Weights of a small self-supervised image encoder: 6600 steps.
Rows from block 8 of a small self-supervised image encoder, named by matrix and row number. Rows with one number belong to one neuron. Each number is 128 + 24 x the weight over its row's rms, rounded and kept within 0 to 255. All counts start at 0. Numbers have three digits each. After the name is the row's rms in percent of the matrix's.
After each neuron's rows are labels from the 100 images, of 14848, where the neuron reaches its highest value: "strongest on" is what is common among them. Only what is clearly more common there than usual is listed. The data: seven-segment displays showing three digits.
# fc1: MLP up (model.blocks.8.mlp.fc1.weight, 1024x256), inputs 0-127
# fc2: MLP down (model.blocks.8.mlp.fc2.weight, 256x1024, transposed), outputs 0-127

fc1.765 105:141121121120162119103130170098154186117119127121141110133139138144130157081132133150162101167083168148133101160135130127116149129153135158116104141113132134190099118155127134160167127128124137122099134094139133099150127088094091105150131075092140134130092091145146132128184134146104147097149110156134130121141099101086143135125098137104089119126141116152107163153154145126115135131100
fc2.765 108:111105136157126145169156138158117097106133130154139131156125126147161147133090110139090127100145111097089152103153121166126135120141106104179143161134150135095100136124151094092109080106145103140157157114157129131162094131166114126136128184142137140129138135153090146140079132081147122115099125126126105116178098163109135163118127151149175145117100141149108116101155099166157152114136
strongest on: dark on pale

fc1.407 068:163141093140184115173076104118112143115112107070156089145119129143142100143091152150101178182135148112114124137177140150126138108103118114155123111123188071124119096122114114171152168138110140142111126152086076126115124120138116147103134139173139184138095109134146134130136114177107132111125094144160138103130115158125138145168127129162080142127162127112112118102130136103109143091140
fc2.407 071:095123101131104140126155168139119125112185172116130181106141112135157143127164138104141133120146127125127103112121090139116118113136075134122126123136073119103133098139111144108144104100132098153133133106141128084127147168126124112097146080159075123139125177131138117144084153158148110127153143104127082136089153117087174101168131177115107134121126155132154172140146093149092154168155
strongest on: amber glow

fc1.525 090:135121120134137154158132180101106116106120142148172109106125124115110107125124102152133161148142164123133148145096118133104110141093087107148134100142141114156106112171127119096142164124149092124137149159099125124113150154115162163082158113079086144115160116185159137120087123109115111079139134166169157150138113150093132160129137147165114114131116152144124154115122107164093114099157
fc2.525 085:170154132116140113122148148098104149131174118092131151107132147150135128138128128088140121136139094113117120088181117115131125101139104125162162119146117118120134122100108132140120073136144125119154115136169095102187144160136110121141057118164114096177122110110074164140175138187171116176150096133116101150116145165120124070164114108106137128125165138086094101122129110128141128157082
strongest on: amber glow

fc1.377 108:135099153128126134148156103135173147145146117166155099094136140176123141126128156139145158132142121142125115110174171127138129136154172126107119149179125141122110112160151145135124158140171152107141148104129134131092142158156120153108118095126146148125138151090109082128123108121117076117094133135140108124109144135114096091119159122157132111128118107127081099142193125144107137184118
fc2.377 098:122130103142144158160094131102104108115113120095128105144154092107129127133183103144134113136126129163148124139091095121182135105118157111158093082096104121092111095105108135149147123127149097134137127153134131147136100146131104115126114158090134140126135121143144159160135168112122150178170106111150138109104110160135107136173097110161077135102098148099157123117068144127160110095133
strongest on: dark on pale

fc1.29 062:116122180149108156131142138125151120145123114111150147143143102152128178140112076113105144097165143086155116136111106098166132112154102095116151126100115121169157127135144128131080115148111134145157162127171089078112162109128113122151161128126160123164167176107150119122151108135151129150088131104128115117138135112105151141158141094119128135132088102142140086098113124128108087084143
fc2.29 075:139110128098109114122099132119114099122147130111086093097152126160092146167152191147147118110090138143112154144142127124130075147124122173151096092168173126128139127116136120121171117140141145131132143131155133148187085113147139118093113205102112150137150141121162111167166145074103109123120115123103119157167138100166138181137165138158113133116134138158094137121158123116146132151123
strongest on: blue glow

fc1.660 090:079125204134111159117121145117151104198113146108152180126160168145115148138154093144141113156136119117125135122113148119133131118172153125097108128158082087185122132112112176117099142136091071087142121132098112148111147106128106146140110157115112142135098161139108146152159135125137097117134132141155065141139079171130135113143128075096124137147136135149106130121098135096164105117140
fc2.660 102:149128105098095103143156107114113099141122117108139083128135179106132102146130090203097133161155146133111101125062097145173129101124150136112121143133116146084107107116141131105121090149140125146122103097112153130115144119124112132131139096125143122159135127122127117090081093075144155133169159134139151150100118109127131124123100126156142136131099076129162100114156180094123128137139
strongest on: dark on pale

fc1.329 128:089101119131082147124158166180128142126122105151151068132144140168153088115127138135136134143126116116127096135151153137142149135122100148062119124185079141106139150066126152123120172112143109128119137089146148084168149096121128138152120089092083119141128118123108136154127136114182094157116091131191112114105110114133126134165118149145131116127129107097137116130131127126149147125145
fc2.329 119:134136128139149129118123109116104125136141119127090114148100116149107165159161101092100109138123173100086144104134170090139106120153155097121143083123154075121134084113114164155091085143104129135138101145159164149111148072108150111142131132145117114145101137139105132109129146164114178126118112134121132149083108131136156088145102133113136157113145094094183126128173165113129120107136
strongest on: red glow

fc1.508 098:113116120146117108123147146119133172065141125126125177140157166111124138135069114100144147136100140136133143124149106105145155114091098154127179136137164118161140101180132141093125100154120106108137158095146155114142102129153158121074110089148139090164139128153123090114138133127140120108127130126146103118150151115146120147114109156103127138109092125171095130127135170128106158092127
fc2.508 093:113104137145162125113126126145133133140104109173171074125095146123162132137120147144089107086154135153138137107162104170129121131143113164128148138141121130088121129124107083187126161131131104136128115130113109118118065161082122138133126124102127139095136123161102117137109118101128133128089112102124146088107144136103129106114182062159122132121120143126089078160134138097142091117147
strongest on: white glow; dark on pale

fc1.766 082:151120150111106134130100139155158139121161091145112112116128103132124120163151153178153102151124149125137125120117132118093156105111121126127102118130131131138114135094105114110142135136106151079081121136110099134132121104134155159119161145137119112089119137150122092082087150093108135141152071161165111170118118136158106124149114115140134134136129131137159118148103158131142173150106
fc2.766 084:096168152124126077115132125103105126114115065095124124086110141151122116107114137100092148112102115110140123152171123132129117136138116147120142166124157175156154088126121123145136096116142123145147153128140108077130112133137134115130065141150131120142114137120150104125151123127163095099138141119119146134141144182099102185141158145139123130169125162127111118079146134144142090096114
strongest on: amber glow; white glow

fc1.428 104:118122175156134158113105123134118174175164137093135121140125101155132108120111115127142123158154143136109132129133110117191086146129104126135126082133098149093141152141149153102128101127182143094166132113139118085116122113150097175165075146116101127120112109085107114112113114144153105108139111101165109127093140102137127141097169130189099116125133160119096112129134124129100127153127
fc2.428 092:167163089095144140116120139139136098150093116128134126093145107143108114068106150172108097087136136143095131150117158150118109144074149168158137149128129155169124149141136111137142096117119124139107177131128144138158077140130150143109184141121122140189141139167150083144127135150109125103157115107100117136164125108125131160135126093139157159085119122131125136137128139110113114162099
strongest on: blue glow

fc1.117 101:107126117106126141134119105156146161109194116094124146097123148133112105089146114167132109105167116099155107106169121124120106089128137126130134088114131082094150098134127129122156133141117101138144118146160129149139113106138091133153100153155125153146213164085159136095092140117107133129151107099159132157163126133161153144166189174124137071126137124138120058130110135149128104126133
fc2.117 099:153137096133136139135129155098118104148093159131120121159161138104119149136115121100121113190139155101115156115115151183112136169166186117129144154146129146162108140088111130164132132164120137155126126086129163110174168121109109141110128116126103155113109105174106102154163108124162161116097131164127133110139140089124090122115095123117147121152108132113166180150160155100154126084133
strongest on: dark on pale; blue glow

fc1.137 089:144131170151127065124112118131101106118119138104119075107102168117087161099164140105139109144152137141133144095143078119094133125103143132116133135108150138132111108153122135111180149149133104108041108172143146096154096150096134139156141087142084120104098106105117110146123103175135132140128114122111153137129113100160102139134131144115095105129152163112136114129135151063166130144122
fc2.137 086:119129090135148165150147128120164117150155131150131187131131133127161120140095162136125139113082118136137112099126140086150124127169081095145138119134137118105157110086165093082115159090093151128170139129141112109139139132132113155128127151127114124188177147146128141133128178139158104103140135117091110091102166146085129151137154117168100154092095127133102092105118138180141122104095
strongest on: white glow

fc1.48 109:133148134140112088118109128128119097157124139135123119110106093098139134133139151110130150180143100127133154140118100127115141153162144119100089181144123142117101107127120100138173130114134134106146126140123109102151134169099147123110125153136085141170138159149125141144127097181156174142146126149107143129137082155093148151133075083134087123104120112136126075094156095083108157126081
fc2.48 114:101123122121138124126105121093157154109090170149121132129115166136140096108132108131102133107116146154068118106146162139116099111132096169114157135138107113183134157118136088172092142091153117101106157149161165134046156121115132145122152109161133138112102109106163130108136124138125145102122166153113128133146167133188156112139125146115113123108159133121151127118162135120132093130145
strongest on: dark on pale

fc1.741 101:125137150093113138154137113125091127109102153118132109143134166104103133128085105182144133145113113134118103138147120144185095147091112077152128142149095163155132130148094139163094132131081161129138109122117092128082156170189129093113144148166101110134147151080131119100114170143118143123140106109131122130131145117137195131144130119146113117154113096139116148136125156121118135123099
fc2.741 110:122152102116139120096116097139131106104167092128111154148106133114118139149110088116162133151162093124139126103131149115185125153096124145119168137122120127136143067118107123142150170149121147107154081106135107140116124172111102105115135149130109161132158157104094106114121099146186115151154139136131120153148135127123134133156116120159123114140109164119150103176097113107117116084107
strongest on: red glow

fc1.655 108:114087161151133126134142113123167111150153100107128163105133149074165169161140123151166117136143126127139160100123139107155086133148142144132137124155134122106125142073127151125117126109106125092150151141129115192103146138091094136107165116178189145125135139090107114119147164126138094158107133121115139148115135148148095109121124147139105125116152097155173130123115135158164104141105
fc2.655 110:142168094128166151176140133146141114101118126120168100148135130159121115120102109130083117118091083143115172138103115149145146139119141139139106138118112127154133127096114106104140115144118121167058073112096131118136138111131088097124112084112123096135131107136118129111126091155135144124142157088129116124087091092120203105152120165118107173127150131159103166120140146113120127121149
strongest on: dark on pale

fc1.749 088:101097121089143149146112108085115152118130121096136099154094128112107108140088155118145142130086081138121139127126119158143120173148137070112149130109145180107138105139121119082100152151136152101111169175159126144078090142131128101142085161118149135194120148162151127126132139177103102160140127088160136135106114118117118145125129101123121153146101139143113160136134139109123125143130
fc2.749 083:128173145126135117115127121141096091149111130107096080124139111143125110146194132119155142147164137162136127129100172125106154120114153114133090146125125133145149145075113177143157140138098147142105107139129122124148189127177113142152138113148098104154132102150143142123102137066119110126157129116128153101116138132152171111112085144166164081113097089153202104113128126143166130146098
strongest on: white glow

fc1.645 105:079105088106138139176134154134134137060130125113124125149122128103131130093072141134117129138149133100123160158131147128110098128124112152127146137130092134131152156119139157179130135114119061108161175109115119151111191158150143141117081108154118131133142116117154122149151131098129154131138132102135119149124116112126113155110116157185104157134125085102115150112137101124136119186197
fc2.645 122:144115102124148104108102145114143146158104127113138119153106064167131121096116151125130108110122113153116139151180154126128107156115088168103124149128151101104132133109084082117147103134135124106111172176126133146116121109095181112113120101164085128107143118183085143127122096116160151112135149115135115132178132133159081112145136165151115131113127150138143135125139134148141151147116
strongest on: amber glow

fc1.552 091:123103160172154100143095115126158122130137128092096106114111124109162091132132144117146163160155135168135084077129114100132072153126163123152142142145150139124114118107122117126131158137126112162110129087121135123136133129128119136086130149147148138163161170122148089128105127147146143086173165156133111122123099139123135095144096105154125085086121122154100117106175116089136087121126
fc2.552 088:129156122101125183112143102137129117116097142105138156132140135095123124095156138162093106158149165137061093118160116136134132129112128097132093129108144083127151147175121155103116136108164098080144120135152134145141174151131118118124144116097170136101121084134093148119164125075117101179136083118182103110138118145163153095114111161124119157140159127136104114122086158102113140141132
strongest on: dark on pale

fc1.227 102:110124104143106148118178129177148140120114163174145127122135144096118155114100144114172143135153187141117135139161126152118140179116130139138166121083134139101118104182107177192120140126126119123115133122128090091118162120111124149106109178120171132123110102114093134107119075093116196109108148143114107142112142098147075117153142121150135151177122093148150121135107135151118147151162
fc2.227 105:124103137112151132130135132096154112122143111099113109090104095099122111138132139140125082107119103083175119086120106132155140135140122110113131122168155127149131125091115103111120141135109177099158122128126120134108140155167133123149138107115098123158123127142145123115117135150148056172144116085148142144149130193166137132103116094098135154149121139086114110148121121129117110113057
strongest on: blue glow

fc1.434 095:132116140149114149161106111118134165109137088155123143135171111111152139137168135128107094131139118100136151113099122099102116132128136127155137108149113103139159134113193157155145141202123109094127091104144114119107161090107132134114122148177155152134139143103154144147163133136100119081109136130097080126117117105136079123135111130074118085121127142098141086122108173137146131103148
fc2.434 089:120097144088110132124154116116144101122146124090136108094119119119105150128098126137156146122110123138141135115124143118112130146081149125120111130096116142144113124115122119109099108168142128162157154125144174107136116177105099102175123107123089108110098096123149123130079096087111151161131095160132141084151132121169099122129150128133140117145125131172123136092161133090163114165129
strongest on: dark on pale

fc1.371 095:153137128105092126148167158100144128156092100105157120159122125123120148116135122173101147143121126139108114124125118114138121144111133091151126124121149112111132154165119089169111119139104121119101151138120112135119118127122142078134120111150149139108151151118134088136141119136138131159134122107124164133078131138121112086097133126151103122147139108095102171158079147129145133106168
fc2.371 095:138126127104160108103087139154132102152145124134086107105139072131085128123137131116152123131124115151160117114145135093126137138163155116137109120120117167157140115089116126060098097120122137135123099154123077119147174178154098118097115164086086116158105130147116102151099123127125152135155130136096149104130106097128111148108142137109138106146178150154162139121161098100137122127137
strongest on: dark on pale

fc1.444 098:136113160132125093152128119117128129143134118123106099092128101172106134120092169093133114180098188118176118111128124124117130123096112076144095128089148167161111125119141158144107176111107089139115154134125135101127114162113103114146119124136099139109116122158167112145112166107122159158090100140106124135134086148117117122169101143117075138093131115152155200180117140141153122136135
fc2.444 093:144071142136151142105143157104146143102121178119126162131112090096131166148159092100082154154169096119126179162129099125169086128103160151113178133157130122117104121101160094136130131144139181134128138150165109122135133113094100116103136169150169138131141123116133109146139144103154134072157149103154106144117115116118120149134162134173087122123116124066047123122098111136149101109101
strongest on: dark on pale

fc1.691 099:078121119111105121130190154146140141063116147151130126119098106137083152127139137143137181142123124142151141122096109107152134137142105112165105148126163123119117105151131104131163163127109156075123140128125138149129148121098143129143172183162119148109119115169106138112105125108145155156140130141131130163106104132156176101130107141155148152118154122118096140130163118120154108094132
fc2.691 094:146113132173120154095088103092118142147097122112109141129137141115104144155138133074121091110147078157153148118105095088102129135131145143137114090137114101146109138158114151150118128086159119132126130154084091113122096175168128172094076126118095075191138173117072117132141137142111133123120127152133126124134139126135115097148176102112164105130085113093200161105133160109138104176148
strongest on: red glow

fc1.613 113:123140123171148120101153123156159142101125152136130125152176132160122136110091103139121089150136129086152098142169139126164164152135146172085152123126114135129144128147111147111113148107111104149094162122146135129134080170178151149133094176127194148129165157096169142094113131132144129114113159111144132120138128149138103117105157150130110108130155089135127123161126176074121122141151
fc2.613 127:148141145097112106113099108145141100141117080124157128124105138120117153095144143115102146133145128120112132113141114130173132073127121134131171080121146176111126132164128122104109124113107168130158086121140120123131140122113112085111139071102081093115150090178150151118135109135114108121078104143094120134113090110142131148180115094146122156080076144117116149110111121145116167094113
strongest on: white glow

fc1.183 087:119117103152111136100126136140130143095150113192161132126138090158149134109117133136133095147125142109114170106121122136158131120098148111101164188150159108130110125177096112129130138103096110143091169140104126089152159125120168138143109150137123115130096103161159083114134130121109117117136169159143131079152136111177099145124178081152146127112153155116134100078102145082136134111145
fc2.183 090:138119123119176114137156095123112089149139136117112144130131146068149164147112087133111108130091171147060150122146124126102147135134151145138134106135122124090139128127126154111127158165113193107113137123155142132118108123150092099085110120117125115111176149144157153144102109137107089102109123124065135151134134153085124176125086172116098108123102118096115140181130124165106176149141
strongest on: white glow

fc1.554 093:055121182109156159098113110162100142135099134115180121142164120118167137134045132158115134137145101123134143160159108126112126171105144130070122175143090131136184114096145085138118145143099113123129126145113099139145146084135106101115129128110094146147109119090127154157151144114125138142099139175142137120116118133191117132095116124144114126144117096157156139125177112152172125133083
fc2.554 089:112167079110119137116123148135128114147166141135105074109106126109114147112119154119149127095147142140095107131117176129103102086123106116129163101140142100108120108093120160126159154114128101115137100122151171095114166128102158127152161115161077156146152123168114118084123145114106077127133127129131130131127124110160119133139120134146124139094125121130108112107132155131111189151115
strongest on: amber glow; red glow

fc1.624 106:138135106155106167149125115133108108144125151130093114208180146122076113125143138155107092141065122062111128138125125129118133091197107115120172120162139159138136135142091165094098121107137110151149121131078154129126120136141076094160131114142115082142116161174163116112159128123157130100099117144146090104114113117112177122135122145124113131109149086127133109103148106100136148137104
fc2.624 105:133143112104147114149115142131130130114138113192134112069077141104160143125103102080133143170175115134126110170141137160127151128069137111149134109132129093145111121153126104114130097130123112130122135086151144095128156146134107142111120122153132167084148050135100131144139193149140147135125119110151161128155150139131119120109106105087153101124126133164175125160112154130122164110121
strongest on: white glow

fc1.255 123:168113153103122108162106108165165092113152097126114139144130093140099115171108136107143116106132095167167098135119143147132133099111121126066107110161157135154121128153118139121135155123114124145114123151172124194142120166178114174096107142131120146100146104161137117074139152114131127096127135126169105117150152110139148127111143111165111147104126119114140064104123158091094096110086
fc2.255 126:115095101094183129155153138151166122179100179115122103126119157143104121127140176127191134159118127117145149152138109127157117106092156159113137133107157121142112131121115128150095148128107140114100111149159133119172142119094130098120139128144093163132080132147122126130099132121146163118148101133063120122110099134159123094130137091071144146163124100124120106131113144133169151082145
strongest on: amber glow

fc1.418 088:118133151148128137105177144141109175096108126153099162151089138126136125138115137129132113114157127121156081126072147114117118118166063127162146079120151130137146109093176083100126137091096101086132133120082111128116098140183123126116113144146143162099136123107127089143117139133142142126142119119128153141123122148137117119139133119109163121149131142167111151110152116163162099107136
fc2.418 092:148124115131110114151148116123080113138143127144140135109164138148122096120110113114144130094119144100088133145146106114170104131110159149093123171112130131106139126140125133119130088124150110144129100150127097125105075117064127150152119117137142068135117116155112134108143106132125135113142141115127107159093155165130163134111150154141138131142100147120096107146082139085100168138113
strongest on: dark on pale

fc1.248 070:122093135098120093104123149167092134056151126123117116154140121121105135138097085124153143145138151118066178118151119119151124156133192151142112136157161160162131138165134160161088118112138124111147108105168158127137141132143081147159109120095077162146130137115132137133127153152099112066080160114104132138120135129083124068125174113111145165131125126079117135117101098141137133117126
fc2.248 065:134147101178154171184147115107150092103112116102158131111134124155116136100064152139110114175103159132169105148132148161147139145183102101140165132127126180134128129103124127089171145066135150129151121129101110082149113102150121117158157124157118143144138152085133114144145126125095148150120094129124122090141079140114105105130101150117117142099115162130156118126083143169120184186147
strongest on: dark on pale

fc1.666 088:143144127133149153137169132142126115139151128128112120059129123121125125122129179117129121137144101127122122123111069154148113110148147105129073094139138153105155117136114121129137104137122130121109140128100109103133162127160151142137146090136156099098132144202108147142152154107166085138133124080148163138124186117125105091146135101186123106162127158134124070117118121117149142103149
fc2.666 091:120131097150119105081085108134134145129130123079122116174129129140114144110132115138125173129104149151126168129123122123081098102120131130132132118135149136120134121128125112144141107125153148178150121132132131117114120101088126111125098168107121135160100103133175115130143115119090135104092132138133112112174105135097129190135148137113179154116165081142149169162126157146104164165127
strongest on: blue glow

fc1.341 132:149144101086145089137160132145147122118093112119138151115090143120113083140104126084165146118167113111118151099151113100147141120127156087116123136145115110154145101122163110156098125121112092081156141136148126111146201163162190108122133148125159107097112125119160119126154132117102139129100110085155133086129159138148138137151120121090116141132139120090123150144116106109150102098115
fc2.341 132:137123159147111159102082120100129118130127125126141129107181112167156126120122152191140125147139102154076110105156166181116097175135123183104154093135141143121110141129120094132108110133160147159084085123119124140090146110125104170128100098160089153137157187136110102102121117132184161144132140083102142134148102117106113154149139114130136144139135148147147141166116133152134140149110
strongest on: green glow

fc1.501 142:135122126149114120153172155133091105135108159157093103123168135144132091145113147141108140156148175108127154125124104146125110123130138116128104120171145128134106135069172141125131137114139111131148141111142168134100137127147129164089135130121097142127153139138144145118118145176103116156127045124136136132112105115100146177152145150150131114130073089108117105149144125119167152127184
fc2.501 141:151087108178130112153124110083121122105141116111101148147108100127129099132145126145102119131110142119107090112117129114141129160133129121140132111105112136147147130121133157156149127073185127126140130125141124117176102135149144121142126139127164096146133119108149140100108114135165104153111162090131167132131112136116136123113087084174122134057124102110214122102172140102119106135197
strongest on: white glow

fc1.560 072:113156077125126134177163153140151094107155112131158122121116160116133189074159135128133092162136076128109122097146124158124137128160097127158159141126094135094125131127095147101136082141156100120138124175140100112129128184118167129158140103144105167108104097186148138196176145152087159093163125157115086151143130097120137170099113092141132108131125171123150132123115111100160129119086
fc2.560 072:129114157121160096111129112117105150143125114170103167148120153148104142178075114131176098107122128145189146162093168081078166111140158099163108133135182150135134167177133123110154142100129142120150129122154144159142158120129096120114119165094131124153159121114133140104136095139124142107133133134099130067141147111166091113139149134112098163141145127099124146137103155186075142113150
strongest on: white glow

fc1.39 108:119125118137127136157111166096103110115121143122142151154109096120133122119140111104152155087136083118099102090140133114116112112128092138114143137127107166164140136104137139110096122149101152128138116075157140123149140147103108101123093089117131163112171100152122112140168115136106133120134137165163096151148079113138144131136122129138123128095123153084161098169147115127165109149137
fc2.39 096:129106162140093150102132132163106134129145132165159126099179140110113119135119119104117120104129126155110166165132135125100174154130121129186129146131153137116129120108148112129159102141142102138122177180137118145142132099152172147139143119121126136096111173095112112142101135115121128109114137105134145096125124118161099131154138140122112100102144107154115174132113135116092135119148
strongest on: white glow

fc1.382 110:089173120122169170135155120129141114110079148170159107098167134114164128091143120163152159156170129108152133117105084080136124136137146120105135119092144152103124125119105134072108133168155154124117123143113154138145147098104193123135144139072111158115098120140144139115119108115130163081096163109115147131097137159140126132125133128075145120228152113127127119177108122127117123102102
fc2.382 117:119086116176119138116150111122144142143157090135091148137083112110156124123118113098166149127098112138086132132154146112128120163130132125097123129115143107108152099147123115161144111119110141135135133152113106152187127129139117112121150119132145132145151176097104152084080134137174106150137126109112090171138107114077103164116092102149104133090141185117117143068134127122146084159105
strongest on: green glow

fc1.107 102:107147107170116107119131116180105134095142139125123130138165163165162130174099094158168112169137119126092127132131128107171156122118098075137172139145097137147136133141135134142101112118090164144125144078141092117120193170154069112136126133143119119123108125130142117094143120147136149119155079071132145137143119150152177132140121119102093113149084098084130127164107088100123087119103
fc2.107 115:126124098134147125107138103110146119107157099144104136112119122149100135112130109125160145117132116114132130080100118114177126141156141156158158136113099113144126150148092140147101174143123152122135094141119103119110173153122118145132140190143120156116131188155115096125089123133175095086147159115117094133125161139116096129145133106140121093133121177157151113138131113149132161086100
strongest on: red glow

fc1.725 099:149150161157147161163090100101139076135155121119138165124156094094110100120149126149114109125161138102100089137125127149093128128105164109198086120104115098124139137103134131154122122111107130139101175125158089089132170127182095093147121147148156103150169126096151120109149113128134125154128092141152119161135126140104098131140141121084108096142152124120115161134098128131094110145131
fc2.725 099:123116127072159121119139158108149128099123124123085147119105089092116141117115153131135178187127109101142127105121125098147142138128147110128158149151116141125130140114096103082164142094089087126146113126122158142151135150133131133095112138109096149166095149101159092101127115114128137168144171134105148141099114107179144110135113140174106114129145132129156109116106140140192095090094
strongest on: dark on pale

fc1.561 095:169120118133122114163110132111140115140110098162155151091138057140097114120119170131130139167133076133085117114097105122122129102124145129151111169133137159106146110126129145095143170135146120140133124125164163136107111138128113109081137146130141155185146137121153130129102144108092155097104132114116118127126141183103118117114102151127156181083127144113128123091113159125106118112108
fc2.561 103:116134158101115109124150151133139108076112141123124109166127128154127122139148078129159080085133169158130164130123114166114143135119112076100116127124131150125129140152106179116111103117128099104146117114135093086169130113127145133154091097110120110143121140112091169137096138130167076150155140117129102108113093094153127133127115101146111114150071136137119125062124105150138125164120
strongest on: red glow

fc1.11 085:118122123147159121129143142134153144121132129122186136143104064177111150109097141166174100138152098113075167090179133106115113112149140124184158140160092161149148109153145180125154117124128136121137096126087115101149121155124139160121132096141141130138126118104134104114077129085100152101148144096146140106162095113120133142132145125121154136132155084116142116136127125156116124118126
fc2.11 088:104143140106123153134105115074094113080096113152121114118158140104121119116120098096135157049133147166123137141108141113147162124113107127085092112125134102127133133131108109147116155105136141132119111151088130102144122153153092111123119146111127108104123139102162168100156122195133159150087109135131146104117147148148141116132126131141117155138094200132138169130086152094140129137100
strongest on: blue glow

fc1.92 115:126168162049107163126104108131145156146127119143131113128147137138138142125151105108144135109113128146150122146145125114121129117131147155135081109108146165125140153104137218096136135127147073122134150149157103135113165141132119095148136103110135125088166126139102152156099082140122128093161114133138114116111095121116157143119161106160134135120117147082132161095125121149127127100156
fc2.92 116:148121127167158114126152095130099154117152131130138112126078067111184132144154126092104090148117113097157127119116111102143185135100130144131190131152129138137139124139138089154144159176107147167111120158101188150119099142111141136105107170169132120140074110114087147111159132127118157148094114122148125094144179135123089112147151158133138094115142116088116128168090169136105132122141
strongest on: white glow

fc1.419 096:125119077116131109147082130137123112110130147125184144166124145136118151145093158118131126042142127146131137144120121134122070119126151100137170145102139100137156136133140135124134139131135145122125131118142100160178105145098109145086140157152070149164151121120133149122123113154109154109118143066114126119138132136148143136136157145147088118173121129093149120138173078122089107119140
fc2.419 095:178148095147146178129137134125120148130113149119083096112143131143141067117109134107146134177125099136156155121137115123096121155118122175120088117109133110135100147098082136100111094148136081150145148145145135098130122120162164116123140116133147076149123185166125077110113088092138150089169141159114090100121115132147126125107142111123141156062161153110148087127150141149142156148106
strongest on: blue glow; amber glow